Weights of a small sound classifier.
Model: 3.8M parameters, log mel input, arch tdnn, norm groupnorm, activation gelu, depths [16], widths [320].
Training: adam_atan2 at rate 0.0037, 11800 steps, batches of 256, held-out accuracy 99%.
Data: trained on tunes sung on syllables by a formant synthesiser, 77.3 epochs.
Rows from block 4, named by matrix and row number. Each number is 500 + 25 x the weight over its row's rms, rounded and kept within 0 to 999. All counts start at 0. Numbers have three digits each. After the name is the row's rms in percent of the matrix's.
# fc2: squeeze-excite expand (model.blocks.4.att.fc2.weight, 320x40), inputs 0-39
fc2.37 088:456527458484518520492454493509513470494499521488465477566505514504480469464479484479476485506496540475512504473486475524
fc2.38 111:492477520500485497526477434531475517505451496471484494458518490509501493509480489518485517520479487510453439496533485528
fc2.39 099:511523505514472505506557471535466444526525516500551479513491494454494532528506469530496496509505512502504467497487463494
fc2.40 091:482484528532547464508471458465563463521486508488515490511513514483517489488489472478502490540470488517452497484501481508
fc2.41 124:513485506548507541496512495454472505518488473519506494550494524484517510466533553506478519510532484515453530513534488502
fc2.42 083:493553488501489488498489511516485423518459519492518482484525498476492507509504506537514494479491474499453456492453467492
fc2.43 104:529505496502441495511504476499474513496505468472524510484450486492438480482507481460500527496456497555490480493505493475
fc2.44 102:515489472492472497461492478456556478492527539480516489498523512512469508504520546479507489493478511443461468518484487495
fc2.45 119:467509483487475529532520443470479481541514480486497473527511519521458543513517492489489508526531478531545501472492488509
fc2.46 099:500533468512497468520495503541466503499465517512516498516496503472463471483482538509525489523526495476486466507424477475
fc2.47 096:508480528504506510474510520538514471475551491483487481480513522479470486512545530514476523514457505545513504468471448506
fc2.48 095:485489506503475495519491452519482486464480523474517477542469518525473484544466528511537497543469493512464476527489491474
fc2.49 098:503475474459488521484511509479482512494485479497526468492508509508507537443543488520437522487535522532493518511522543492
fc2.50 111:536485473557511512460490533529489485495490508508468544526476515506511500456515492497482519516480495444488515478455502528
fc2.51 102:497531512541515530501516500533486514501523495493534469447467488508480469501478489533518465481501478496475507438467473526
fc2.52 095:511520505536513506492508548460552484543514546504528511492459527508477517543510494487501520499517491498480539485531527526
fc2.53 094:454458490506487486471513482486494486523558475451458438519484449510508492502491520480495484510517500474496489520491505500
fc2.54 079:499521506478532489509488551548502478503503496531492503466505472526545504490496493508505504499425553505483498503527539482
fc2.55 110:552524523516499537509485462473454478521538473488515485511489490490502459513511510538478478500523501497497514501427490513
fc2.56 108:445521510517532504490522511476470508491495497485504537518454490460484502503539494528533489501464501516507527511498554554
fc2.57 101:507431537507498500476469469451494504466528512512484484515475481499469484517515502495507490473444535489480475496472478479
fc2.58 093:494508526507480523501476523486513538476490488510505491512510506476504507556484473519551493460544498493438531540527512520
fc2.59 093:509507503503505545505526512503464474488516502487475491492457508542472475521522506537488462466488499550454491475522455481
fc2.60 098:477505525513522485493472504513465500488517489519514536525511506510537494481515512518507525543505487551565544482523505553
fc2.61 097:560477473515496476458520502489521477494491552463497452484481494484528468480504487500460490546494479479503524475489497516
fc2.62 094:534510532516481511483476445478515500477503503502490469464506523541520504476465481539508446545520470492496481501534483493
fc2.63 118:507471515511514489528468513498509493556489485429499494530555537524497475506475480475497527505497514529488500475539488483
fc2.64 090:539485476494485503526521530469493512503502496500520446536467471550464508507478500484478453514498503478545486475519482468
fc2.65 084:494471480457529525512440473502501522443517496513498491469485507465468475514499504514528484528476512496524464496468476465
fc2.66 112:511544536502522446523503476507550493499466499508497533524523534478493489513488454542507493518493460487492504475490455491
fc2.67 090:455499545482518476527505495494522454467539480483512486494493529476478472519484497512552495510469477506464455501488533517
fc2.68 110:490497520480464466481485453512473522517473521471515529505499479470488494483494550474467520499458471489539501512488451526
fc2.69 092:510495535509484455493517476484497482473494506479518498517555512500469451482472496470537466476528533519547520488472505526
fc2.70 095:476544537481516556468512504511479516522451476480489506479527512496504509542514478526492524517535469528506513489461530510
fc2.71 105:476480531508512492523490516480482467486530439515507474460514487503486479520500546502474439487493474501520495446519490504
fc2.72 073:538539494488485494500461463522502485481515511495491501535458471497471516486483455502457436477476511504519517496480508463
fc2.73 103:527524482464486509474540505472490463474506510480496463507468503504476498519489479459494434512515514490547508474524482462
fc2.74 111:508497449511501494473507509498535419527517529464513524508528514522481492489514476464469469527504502511498466496527505529
fc2.75 102:536497524493467474523515454516487491472459484519464527477475546482512527502490502507503482531510528504499479519495435530
fc2.76 103:476500501523482478483536461500518504489502530559518506490523524507465490520484423515508461524502503477513486512495464471
fc2.77 098:463444533496538500473541499474481493519481503502475554507487500536526487477503482517520526471481513495493496537546525502
fc2.78 105:458519502507504497561480474520511516498500537477525466530502510454453476478512520568511524499513501512495478512496500521
fc2.79 095:442489483488516497472456471501447477490499499522547495481492489482466491453533486503448508490519506505479496503507468475
fc2.80 104:507481510474463508533462495522458510479510488481532500520488491537527487468459479472483493487461468511524504470468448487
fc2.81 112:491502488502483499499518571459501503519519522488504483477468474510535524474523519531541496516495507474505501516502562452
fc2.82 121:447496483513497457498438537476458454482481511483540470517500473501500499516482497498512472499518511516509502541491480533
fc2.83 101:513498450478479502535439519529486502487483460502494459469525536469499487509504492520528480464491497540512492536503486527
fc2.84 104:502506523520519509497515529547523483476477502485518520482507497492519489483480469460543522467503524518534529526546538446
fc2.85 082:492532501522511495492523530501483546507528500509515535537509501516520493528504467514439548536515556473493511530491502510
fc2.86 108:547531495496511483490456508512496472487519508474514509509499506482518470515492512514513487469568515483541481475468472441
fc2.87 106:507483500500429497515513479501475497489502494477553449498489504485497489497462481541497487495513468480495466559525525483
fc2.88 097:495513495520490482509480497492464548530477445484502489500480537498475456512484489511530443499501506463503499565510490512
fc2.89 106:493415503510476519470517511488469515496494490463476511507493472516470446456500520503500470477493524502510510486477461506
fc2.90 084:510501519485529519508510474490524542467532523509495553506489505516563527505488452536513528464506530472495525490493521491
fc2.91 111:497445538480495482498513535542522517460467450519499472534498546495509542525511521494500493500488485474510527525495524502
fc2.92 111:504497496511505515516484503494510489472566506512480474501489522489485474497488504569531488496525439521477490513532448479
fc2.93 103:519481527494479498513463455497500461489488507470518483497530459529485474517512433513527468481505498526497502465509517547
fc2.94 095:490523496541548474485510495526504477518482468460509527469538462509505472501476461469473482524510531481500487534528469511
fc2.95 101:535477496509461517510479488515492485509513478491503520507517440481510480458491465473534460484535527505515453512457486476
fc2.96 092:484500469500506495482491459465495507539507475509498509482514524532520470529490479537518506485455538526500493446515454455
fc2.97 102:519499497556493526480501506484517468541514501472529522511483478509449473511538469532487501529468498492472465458486473504